{"model": "multi-label audio tagger", "noise_aug": 0.01, "input": "log_mel", "norm": "layernorm", "fused_qkv": false, "bias": "all", "num_experts": 8, "subsampling": 2, "width": 128, "nesterov": true, "adamw_lr_other_params": 0.0018}
Rows from block 9 of a small multi-label audio tagger, named by matrix and row number. Rows with one number within an expert belong to one neuron, the router's apart. Each number is 128 + 24 x the weight over its row's rms, rounded and kept within 0 to 255. All counts start at 0. Numbers have three digits each. After the name is the row's rms in percent of the matrix's.
After each expert's rows are labels from the 100 clips, of 14976, where the router gives the expert most weight on average: "strongest on" is what is common among them. Only what is clearly more common there than usual is listed. The data: telephone keypad tones over noise or synthetic speech.
# router: router (model.blocks.9.mlp.router.weight, 8x128, trained with AdamW), inputs 0-127
# gate: expert gate (model.blocks.9.mlp.gate, 8x32x128), inputs 0-127
# up: expert up (model.blocks.9.mlp.up, 8x32x128), inputs 0-127
# down: expert down (model.blocks.9.mlp.down, 8x128x32, transposed), outputs 0-127

# expert 1
router.1 089:131163149115133080089151135134122109144142138107138143148131066105111129120132106102111108109126150131120127103068155143125119159144115118146162142119100123099131153101145114141151160135128136102115178146121123102122136114121107146148158084160145129117134072118127146136192130139155117121123162148083112120099141172143127136125110158178116121113130151126141169057136126179137173164111
gate.0 092:147126130121114176095124118143117145175160113126156135164149126162133105145128109126118107164110160109129157149172150109140123143130106156177133095132146113151100124126149122168102163119135097090085163125124104095142108135078135104135115127075165156132120162121153087077143087085127090105126118117111142165097141163139133117133124092087149130117129115154107111112120162086137107137122
up.0 109:146134136140129128112100131130136128103146133122135094144127181142121137148151127115141136138154163149138139145158102174140093119132167130094150116104132125152178197133108122149117079164122081114169110117084118106129123110121082142142115136108118132125181112148111095098068137125091100103095112163101114126091143155064115103113111119137132139140114155135088166136121156145128130107143
down.0 117:130122147119107097107109115145134101179127115179078102104094086084112142157120135139116141117153153146121118157135151151165091139125069083167124153133146124119126135126110126134141090096155114089135097154152159181104172122119172132134129147124112117139122086115098120085094131134135107137151148127162147092109126170076142112130123156123134143146108164124102131088131153140136135117117
gate.1 091:136125133184058125150130105159110126135131106110124150090108094177111109158155162143122156114173137086119138082161128169115152139109144124111100127112146107126117131149111176185100145151144111104101171114132120108146114178119117106149121101122098129109150141158090111140093152144085103125176117126122105146149101130157118129122117095109124098140115094128120150086118130114114110134109
up.1 100:121141149170153089093133136125082107119111080097145153148167099117115109125145093117147106158131145120116163135104136115125139128174130117150119123149128141102139112113109149088137123077130199119117136102107118122124144146103078143136159134165152135131125128124139088098131127138124111095114141113118131157124139149120118147071180088109112103118122179138119164101095150154116108143193
down.1 101:133127105142122104110140122107109121115125158135101177156111130106122154076113105087142117083130124126151133099114171133102161083139147142096158115146138124147124133130135139158106118170135103100119103109107143127121097142127134129108119107107171106159151149117131118162120138147153140169101138097037094134096099146079118137140140083145117082149170155144136141114133092119118087108131
gate.2 096:094131122134106135137120144165130139146104102083129083128120156093138199150119152138168057117120108155119155103131166091125160123147129085134133115094106106116133110154180128130144151156124106127139144109076148148139155134092139116104105107107138148140093095123128108094124125107136109148156154135149103134129090111169121136134131172124130163163138144111124149120105156172121091161118
up.2 100:141111113093137126096100143119185157155129123142184121101115115133162132085083079194142142136142127103155135128145115122140150139140133144130150139139109136135148148139128091155090139121143069110138077091142159127088160122133111137143105135128120116163150114102103135098128119146119133108148128141123167112102206112128080118105160122103104118088147133150097123139111142109114130153145
down.2 090:107129123115135137115115135117135142169156141176118130115119090114118112111138105146118109151114163153157090149115090148096115134095092144134143168130136118083135164156163145150088128141124144136138129123136105123187116100113106126152135137153170131076161142121097071095152124132081134145148129094140157131106134174107109148105158148128118114114177080167125160084143123107142154154130
strongest on: clipping; number of keys: 1; number of keys: 2

# expert 4
router.4 100:110182121091145124135099149091112105095079119142111139130136131126138136162146137129125107171136116109131128154065138164164119135152150109138135127148131125085098111117171129058139169130123107126144136076161131114105124130154109137096124166084123163124129139095143141122119141095151129093116159104095103100129136071130165156135155150125130174129134130137121183131126129101120156151116
gate.0 097:083134112109104098131139135152127126121096087144122145137123110113138151111151117153120080136104132079130137119184130136159132175128140134164082106105154133143150117138093171147122122137157092164131103115138103108121111132178112169138067115141116153109144133086113127091132165125135106128149154163126089087118140096094132167160134157110100164125159143181126132127125120118140090139120
up.0 112:127111070124123127112139145126134153118107151155127122152151140144163149097097161133085089156161139145159151100105083146127108142175143116076107089095175112135117115136114125148082133130097125100111125107118119164127116148116153114125124116110096102140170128147133128122128097107148139114151157110128173156116135150115093071116152193097130134128134144129106127141117122073135163105169
down.0 099:132115169125104075127135195116106168156147128120088142173153124120133132133122147148108121096190105127118088139144137117125143130163126150140134154130152134135119186112113154113159129122122143185125113117137114092105158131099134141126129117135146131118102124140152123142160101182104155111082154110130117126103099084178119126160141085171100150107129111138096154099127146143164156126128
gate.1 101:102146155155143116138099155139162125161121141108116119125081119118160073127137147155137079141104091141117132128166130159110149127153120164139088118093133140130164141119134117140140145144188129128095106129199143131152124118139138062129131095138134164179145134129098133137154112113081135164093126154098122100153110140128110108164148117126061153151137148131131130129136106122136162120154
up.1 099:143174153161155097146141117142153106125075099161119142105146140111112101146172105124130076128078126125107128145103078144165121120151137108090150154112096128214131134160127123158151129113114129132137102104110117135103113085119108137122099123164098137105092072098138111150134141130112093129124129138121134136157144126166115132122135136102097117088146154117156114080157106149141115132124
down.1 085:119088113132151138129116169122119128087115104155117166116147138092134121100139136032148152143126099112137158133126138110106142127175094131140161128105136129117126090102120158114143113117091143108173141140135124094125133114147142176125151148107135134128125112093123123117140156126155145130138127125175154105065119132121093114158104142108149162124156106122122207117146158130125069133125
gate.2 101:134115102086105146127103117111163154137159116114146156144108134128087153137105166105122171101137134094139126098130103147114122133137111094102148128135101133145126147120103160192087154151146127130118150114182111162102132122143123089118136141082148174146105119133124139091104156095158132129120166170122097136152104135124111121160120090188122136188106128096082118114127108117163134121125
up.2 106:126152153104158130069153123141111141095143171154122114095137116099142136120122134146105147123094132120146129078135116072148135135158156116137155131151132165169106082122109095157090116114115157156112119142122125141142122109112099155151131117101150159089128104171133131096132177079112147118126137112119124130149084107162124189089126133110133151155134088080115149123086163123134118107129
down.2 102:161132139128114117123152127157112100105110143159082133104169178155123127134099092117115092130095119129116127132153104126138119183109115162126143142158141123073147133119137119156138141123110128122116159158121128114169137156119148146120150078143149148158132112082181131154096123159144096137135132073101150108096091103183146149133151114153175112156093119125127144126092125082126119154147
strongest on: key "1"; quiet level; muffled (low-pass); key "8"

# expert 7
router.7 101:105112092124159123151104149114127150148101107092137113068090094127101139090139121125101102112119126161125141091118159109106098171145120130099130134176089132129123164132144164085147115127127127100085110130113157141132169149163098134073126081152126132125138135151140146138153157155076140141153150112160169093120127169113133124106106099138121164101154095129107125135113117170114118110117
gate.0 096:113108142106131103107145129142137137126099147137123079169165137109125145119095115178136154097092123130162105135147112115116097117102130125132132148136137170093118128105126054155135182118117111125134138110082089145102112115107118085156125128165124159126062094167124132119075126139096164142105118109125135136151143123165117099126092160114111134163092112094151124122124116128102148089134
up.0 100:123099096095131151120133076154117113128118085144123141148110138130172124070132179143152118115120133134102167105126131128151132165114128106173152080111117128135137142123112097178118126130151120131142104154124112122117112163152110106145093136150138173189087085128107124128135115131067126147132147129132136122117133087078115113137083154105114115117111108112067120103141138142134107087113
down.0 095:123122159124097117128100136146119133138108114182135133111152091107076153130127103137154095135144128139135144159123136114094104137138162168106149142184088133073122107135122153097143119152172124084179143187102089110137106113112079127131131120090112114128130170146064141134139108135103114116144134138109128116090162137112124090110152079130112093132104124129100128133112125160136127139155
gate.1 107:101171109139147164121114076156151123154160106097135169123172080129108147148138110111164165185113161118124095105131127133136175154110135134115152115139148121133105173100105125139143125135127128116151138126136128133111086103079110115117158168102149144106144111110116081094170099086142122127097123156128128139146161110148126131132100127124159157146122115131122090092082119129166153120160
up.1 095:156092090160145140120101141143147113114114124083109088131106157158101114130148123094097148164132134158136164157127099149095125075118152131146148119164119136083079147130168158147181152122156130099135141124126133147150141139111147102160115104156135151057131135106116124140128127171135127140094139155147131111166101128133138105093115145102136148099105110105068111120102149103145128102147
down.1 093:129124096133167128116074092155120148119147128102117110118136149131102062127114132089139106092109116079124121119141145132116082095139084088139092156132077112071090155125142118129123107145141099150167164129159120086092117131132111155145093133106138125103154151155138120121121133125125106119107126127120122152142136139142131096127174094125094114109110071156163129095136127103087143108134
gate.2 097:136153096126118159121170098151137150119123155163142100138141109113124126123107158118132144134127078134132139119104173129106148126135120119070178142174121129110125119166108087097151118135106110125169073104114201127089160156144128133085144137119115093119138128148126129123152117146136076121112123113098147126103176138157124127109105123130165161134130132100132150095125093160099081152110
up.2 092:105103099136117125108158114098152184139161093142100160145121114122119105113106137101119120077118105140147187149097121119140095094118130138107120158078090130145127126109135183155157157145177187129113159121161132154157142136103118115103135136108123090160127106119128138165109161146131163087089123117148164135115112113088108148130118097110139104144115151149115150127127142123138173160125
down.2 113:131085138135121123089131129176092104168153148133149113116138105146154102124140106117096143174159136164158147156137137105105167159141138159120089134144116100091138134117151131132112111107101151152138128125108122108172148149135117124102139094086115104144167156057093145112145117108143150100120174130129123116100111123152115099109120138184107113103152143123104073126111142114119152175097
strongest on: key "#"; thin (high-pass); key "2"; last key: #

# expert 2
router.2 107:092131124135079148099137133127087085146180152152177137136147147156114147147120141143123168132116125115143094092165148110110111145124121128127110128118132134135133109094117126090137126096118156131139164120172121096125115111127153163136177108149121109154109095165115133122088139147190101125136086171115122131155140108115094131122106108082114156175087119107103104146178098124163136127118
gate.0 105:133112096159116140104096124116113163097119121128067119163080134099106158172139127105096136116096151105125142107112147117117141170089140147146134137146146084112064116129155119156116104130128092130145116141170110145123160139115108210135136144162129101115151165150176156137146146142122103151115114107118138142155161144136166125114167128103137139131121111085138110126132125079106146135124
up.0 086:096116123145116145131164081072134120198118153110097117127149142170123126115150108158107134093137128132136098127086121115108166139113162120136128087140143130089119139155082125124150146107138117164140157115127088126100153117156136098140113135105135126118111090166095159133102120133105132167104147123119130112154163115119145077109111156182135153182149131124172145116105162160136144131102
down.0 100:146113124124089110123142076128076180123160153134139153100086137157138114124146137128147124142132096139131091140153122125083121095137141109103124130144153127100129139114133131188115125101183167106105138158125101124117149119103120135166126122127135160129107124114145145144167134086115125120124135147162084153123162102110132169148120121128127173138177095108146077150186108152156121128173
gate.1 103:101129129184147075153110129111164106134113181152126114128168120117112066129154124117109120145136132078097105140119147148137096143141134108072108109096184117116105145126094143098137138138143139159137105088115125087103126125100178121116137114175154132114163105111095137159106089171148097098096132130158145126128112147134139115143102159140112121120120100132109105111113101135133167120151
up.1 109:112110108097172155093094174167161114121095137126154135127167111123151178153078152114118149140135102119112116120166150125129120134103182108139190145107092154120126126155094121140126118130125155114117186147088139149120101162121142101117140157151158159128114106120146126126107136134104152139135134096139127118095156127124124120142145112142158112137066128148156077165107107116119083125142
down.1 100:157119099102111119101072138131132153131143138125166122152148094113149105085117123115098155120101154120130117150128131128133133141119148161093130147113107130147129084133155149081153160163114116127116170169120095133153190136149174137093109097099150127138122119150109131136130105146133114142168092082133120129091113111130144184136089143165135164164117163106137123128123121173166144171132
gate.2 106:139104134142133132081089119101155133105141117135122166100124081095146154097147109119105138144128143126131172118126111093179109143127149107181104112139157141133108148143157139149117115124051070146141172130176125149105137119174151149151138112128094114142154132127084104103157113109169143172144125100155141126122135119127129142141147140083139144140137154106085131139155144131156159107105
up.2 105:110121130117142123115153139110147149092123153167182145147136170147133154118114114144129148126130122124123104150150169170074140120146113166090099123108134132119061131117066142143151129106140134136115114139141131191130136115114108085136151117160101091150169128129154106146183103146133173182130155091156102141123127154130133123157150134096114107149140128118085128143159120115109113152106
down.2 101:117156166139171126085125138102148147154136123118155156120142102129123157149090117139134102115149105132176070123142175154177151083141107139115104148106100128150152161165139129144134148126105151156097126084114135119132114095152139108109164110082099088132108154141166141160158112110110135113132162144111132119162143114090119134114103121152124152131109178091141140103160163107116094104138
strongest on: key "B"; key "7"; key "0"; key "4"

# expert 6
router.6 104:166121127151119090141122139142163113147139147146100118185065143158166098180120143143184123077143113133125111153169147151136141122139101119121142111082123096110129100121106144126097108142120132113124148124127129131108101141160144125072078127145160148143158113119112142093169161105121130099119116140109101171151151123115101107159150117102127158159130106136144159116121123129126087173156
gate.0 089:107114131131136100136125115137180146127117120108101114141107104127114113145142155173163126101074185082147144130135120149144106121093128088149162147141137148108147153125160127146158122165110156069096075157125131159126117119112149135130148175145181111130138110133121116142132104159110125140125166141128133137161140129125107134117135144151149092135113137093169138179172145161069144139104
up.0 099:128112082140150132115142125106119144123140147106112147121125119146096122128100121143118149129100099123142148129157158178117157109110124160108148112135101091143097158094149138164075078140154104146097109116132125155088079087128129117132108113135169177138128121122101156142142106124112102174089095097134128125116042144137130116122095119168107142106149149152128091084116111136149118136154
down.0 091:151147113131105114130107164126124107111122122113140132135144169128200085158106140141124118112127134149131175136108191162140136144082132134183112104098113136142148149111116061122122162136106113146129120129115071126148106159168108133173124141109105144138112104093130148144156105140119115116100109138115132116148179138131086169156119155116097122149131131106113095133124100098150076110125
gate.1 101:102100135162102109150127120136122117107126142098109116125133121144151162090141129129151143125138059145123118121058095099137100133059151086153135154154127142137077143157124165086108152122152146128138129139142120119148125131131151141159094097149151128167091083145118130161137131107147097141119126110100087100108126184099136120145129150190123154136156138121095155100118135125143121140130
up.1 106:072119190112154131168125104140132110133131143097122128095084121163140115154090152157132112112141135085165136089150144156089102136158151115134122125160097126134134130103143098155158157156126128175160136164123106099130134126112155117152149159140169125135157111122118163130127087090147136103126137124096115121081170153161094122120119141090100133122168107121106131163157095104150124114125
down.1 082:099158139127104172145161130128130091105141114170118095116099112135135120123111101076081106131106127153128110160120106112148112133107102141119141107095124131146178147138126182092100122097137144117115127143127120156093102142140126123150079108136151185157113137116152125136078116133134108125159144122162137118128079111164131080091151107134150089122097142127152093173139087137155127113165
gate.2 101:119162110119154157158149142148117100138145154079108168126191121107147137144128142137102099086153123143047170092115163141130153124111104114156100110110131120145125113167155134145158087114131144118132151134115110108122152117133092135138077131134146147101126119112099105182133130151122164128137146119154126150149108099171058109131119169109100146154134105135137127115136120145133124107156
up.2 106:168117156140112152098127140119049159165126152132153154124134138136110151091145081130126127100114118130140131120113120105153111137125086181135116153095164145114149157112157151125142131177150153117115107138091122127114132139104128132116179173121168087157122164121135130143120082131123161156144155128129113136148101143117133115147087131115152124168070132114070122115140094146105159131122
down.2 111:155090110121194130130119102154127132145120093119102122082132112066157130125118119135120111098128107148151138111100120149117100174108094097111117141129122133139165142131104121117125111095153143158131115167149101133109112129113162087124110102116112128120124088154132122135107160109152126125070133142128135116120196107143182145090160137116102138126168081158168138148165104099139159120126
strongest on: reverberation; speech; key "2"; key "8"

# expert 5
router.5 106:129099096132150130120151122070123144155115172170095123127146160155166124099108118149132138124166118149122129142094118124132132123109123103129105097130158146158120129118131087170155161081173118163162137110095163162162128124047102126115127150086105082100139144127140141125146105158153104171126115104129106149140104166141126142111113133133118115157126154105156113094140157123147141127093
gate.0 102:132143153115106123151139110151132137163161059138139176110122178161132153070102133123140103135144126128086140105134114121098104129095110164103143132105127147104116182134141134153128113140106121146111153132158105114143119152124145170124167114121171163090116131114133149151155116150139157109123057122094161143106094151158113151113155101131136118135162114125114114118136112125175176108106
up.0 099:130126108104167163189108127117090091103072163142119092115112181104106120109122093164097122079121123123141093129114171126112152152165101152114101096160146096136124122124117127113112144102160116167101141124107136130113130143115109126149142114114103121119118118072142108107168096144118089151102133130168149098165111132122137122139133135122135125099174139092132090130133142154156137141175
down.0 092:105129115143150178104196110149113156122110121115138116159118155130059118120114108075103111122102133120109180122114131123063152123133141119102107145115171120123091137149116120127090155120148122157129086142108109140153144127145126100133154146100091140090163114094103165147091115153077143114116107120162148143159143100152119134114114129109114105127126154116142096152118114110147134154176
gate.1 102:156117147110148134109111171151121159148101139106140136116074133110167100116133091121146153182119119133091090130159140116124139135131117153097131116138088129085099156099097158155121151133110157112103073130136123167132144138182121108128086100158126150133122089140136085125143127126126134094128153139180157131179110104135123133120119110113150104098086116124103117172146104111137159162096
up.1 097:139141106102131133123108078135102154155168115158088099120081117123137136122113119154116118111084154138107132080119092102168105098126126159184129122090100079151131098154137120126163160152142157163161136141131193105121116091128102142120109135143148139126109097130151102101150148161143127141127172122135103164089132117093119120138098116121093100127123098156116125119158150120112153111091
down.1 100:149170142101168171116145064121109155151121110124112112112162129104125127088146113086121128139115098094141117123138068105137148121106141144131104086114090121113082148142112133146162143131124093079112142089104138115145114165103126102140117115131134071094120104081130124100092150124153139086149088106151118146143157130114124115149124147146117107135153148106098095125145144161145098158108
gate.2 111:112120119122170153147127156121172169134118145168139109113076114150167172102122156125127136132107157153136160134143153118116106119130120085139109172155151182128149146150152163163121111111155099121128102167115108179148119102145104120081113110150127099113156159143146123144140134132119138145140105095150120099129104135110145123139133133167161122123147075097092163123094132094108112174092
up.2 099:140139120143145115077126138116142163163126146106141096142105123145077126166112122132136140137144115115064158120137119175158107165120162128111175117106134115106139172155168120122117123124124169113127087139170139129159101090111124104123131119140149157089097088119083097116114138147131149116086144170104166099150113132128145128148150134180113147110118124137117083146102122143170107157149
down.2 103:131097141109098109169175128105111122112105128148135124153150147143165120106080101128127140110146094133125159110161115146140145108110128140115121130119163135123156141128137092090150139165087167136155155085088113163140090144128143105131133158124143155142121084161176128118167083123112133100175115103089147111120133109113112123111150118125056148107140154078100173133130116118154123131111
strongest on: key "D"; key "9"; key "6"; key "B"

# expert 0
router.0 092:120140124109152101103123157115110116095090167117114145126148102120141144122141131112115141111113132122141185085133155126174138124115141107160128096127110154100167082105094157105141145134137167128165148161103109118109123154149131133148130139089139182122157076132065092128114124139122059140141186110149130123114062142109137130135125143138146118134143113105144106137114102128164163122133
gate.0 102:150161147145109105157128112118113162106096110188127137156179130131109100132105096143134129108127127117107108144100129121113129102105119134122159139131185122165140138176142123174107144129108147092149194114132082148139166127124112100128121099145095158133133133145178137158140139102108127085140128110147081138134117140120132108120114148149097122142193092128120143147163104132172172132113
up.0 094:113110142120168114159180126095125138112086098137131166150146121132126124166106099130117119152158117121130123081086132144113138098134139152130104100091105119082146131073135184098132127133151186119128155114147128105171091106140151126152109136125105138135138128104157157130164122123121137148135136116163120138119105110135157188137127085130119114108199130078142140114136167145101146144122
down.0 106:121152149132141133147135161149131138101113124107097143156176073119111186090110143107137165147112106150116138127105139171082132137147138121132149135162143147118137116127171131103149144143108126145108122116133120113145100151052123118137123127109144109107095176155138091139138179118115139124153102111136108095090108133086147156132124175168152096141162125123071150153141157113110109140146
gate.1 098:107157122118092151142115085114148127126151142138095156119153150086122102132120130128096103135113104173118132134165081122133150151131143124124153084166128155140099104149105103120160118118131101123148162078124132143123118128154132128146092104105156129180093153123172165113117133135093106091130173066107110106124096192107159113124160131164141122138169110125133116115153121133159159128122
up.1 101:122128153101129107120110148159164160111144142098104149144154137174092086170154065082131157133122117148129110113102112148124151134106164113148129105124146124141137110107101132105164099107136126110146147143121128110131115097169171106158146148163151106126128112101121128117106100081153118134120177101164106133123140118117133155134133170122085109083115108130146162149151119083158139083087
down.1 098:098140138102135104102117129128088101155155167120118161117114084151101119121122128167147139162127157122072117109153166113109159154116118107112137139162147134096180121192143155173136132151130133139137122140173117153132093145091158133129115125152120117135117139145102136094127156148118165108181068141143136119151124143153133117133110134165137121123122107147049146127105146113141115117092
gate.2 101:071087118147129130135102143146077128127097078105146150105122123122123125123167139130149122104152109110090148096116131102151133180136136113157123169158134112137162129117151110109136139096138142109154128126087114162128126079136086091132153135143098107170105151070145114165092134122103150090137147139124145125110118155144141128099058111136136159144110178094136155131126115111126120131162
up.2 092:130084128152125101105133118139197097121123103125119135134102176122137097131115127156118089113134132163149095179143156103127139091117136116113133150109125164116176112131128100121133139135121143076142156155120117124133099109114139179106116134131112151117110152121130149094098114105151106146118123134140122088149162113143101107141128139134108111140200155077085145099143148172097082150162
down.2 108:171113129131123155133122113115122162103109120084147158132117108072084121117151160128173162157149139133168096122119120096136089160114127148110096106157140118136109121130149122120150075138136160153142172111098130161125124110131131084121119121140157131164130116145109100100102116168125130134120133146092085095121132175172125097111166073116140145115107137107099111095150129120167144139083
strongest on: key "0"; key "6"; key "C"; key "9"

# expert 3
router.3 101:137117122124119136095135120099173095093138108093113135104149147140112117126152187112119120146148136124142124118113162156152097109120128131122130132145149128153119103143140105149152089135099141098113081103105137101154090139129135071170111159136139126179103155137102136098150123086100146147157135151097121114143129189105117159127119112119163128089099201150114119104140137089100097160139
gate.0 101:121109146120125119125165130130134149083102115114131138161177177068103132116100169092113103141118126071102142092121103118140131126123166148094129153107132102090130171117124119122172124157135124159158101157145110113076116132148118096108127124139110129160121108127123122131122129137109128110137164170162133133101100110110154112138116174115124150096154126112141151111156111132123072102057
up.0 108:162119109120122151110161126123107119129093136168144116094146128132076142107144126162077110106130128104098094139127096144137115146105109138174151136086128125087105134122110142173122084169117140183133151123153116127112116094095122109126105155125098104108086131128160122149135118151155130135138161170110151147126121116183163126115109161106158094138095155114122180110099148162141163103116
down.0 097:067132091098112118080093159074091162141119149120109122157135133093135099136161139122155130131132145124123115108131111138131143135123090133164136112114179128173129120077129150098116093108165170106153133136100128151115112148139120130082142138136135121117139097110105161128156130122117147095117119159181109153140135133137177122128137148142115107187135104070114110114142137113153167097147
gate.1 101:048108138103119119089155140118145105114196128139159139151127107139150134171152163123138089133130078114129169168155115072134115113167160124140128122165158145146142124126105121118117088123140119100137143134186134114086138160128097135105102156160104101129120166122149094133169125121141143135126109125109149101123116125089118129136074148123126122138134107113119091113123168140130096147134
up.1 109:117140082122132104136128150146126106151114122151107094147084155102137130133092138081092150154138102093125155101156137135109137166144116105134119158082086132172107121088132120134137111134117098076127159122081145139147128133141098171089135146113087091087163152162113118173148097160137147139132103137152136132167097118093129101148102122137114111138101124123113124111131095130119074157137
down.1 090:093100124106136139088117107143180131120089163096139118139158139137140151147117155118071124116136135165094144091088090147121131097110123140114132142118095094130060175132132129116132148089136109135151140148108110103151119121133099175109117089136152168144107153124126148125126131128136094108085133102159131140130110129139146136113144153182128083142130120146113111174167126132133174088093
gate.2 085:123147100172120136118150094143119093170122082138125118152150114095145130145119103155133130152129167114113097151142104117140115169102107170098088130111168122129122120109111177120105109087133140133093134128122086147099096154163134151150139139126122096153148120109070135111172129168131085141157107137124128119130098163092123105101114163092105140102127141125072097169136152132105106127105
up.2 095:137177116130153124139152134093150135126093142084147119079131120116125114131119077106134111117087081129108111109112118152123112115140172156104149093117139112091127129137070147143141158106125114084146086085132152114130124116143073158105114125106129129131157146161139103110137087125122119122110129107110147124119140084140105152129188139130112152091153110097121139109133177088107119153181
down.2 099:181142091139122119119125140150150126124124147096113139161158134159132173115144109130113124140150167080133125141129141148170119134112127154126129069129154110114162129104103090116135176160134134166125125089155114100088125134128139105156155147182142131178188147107124109124117107150164140069126128126117142139136159194110078153113151135101130118129116118125149135141140109122166123095129
strongest on: key "A"; key "C"; key "D"; reverberation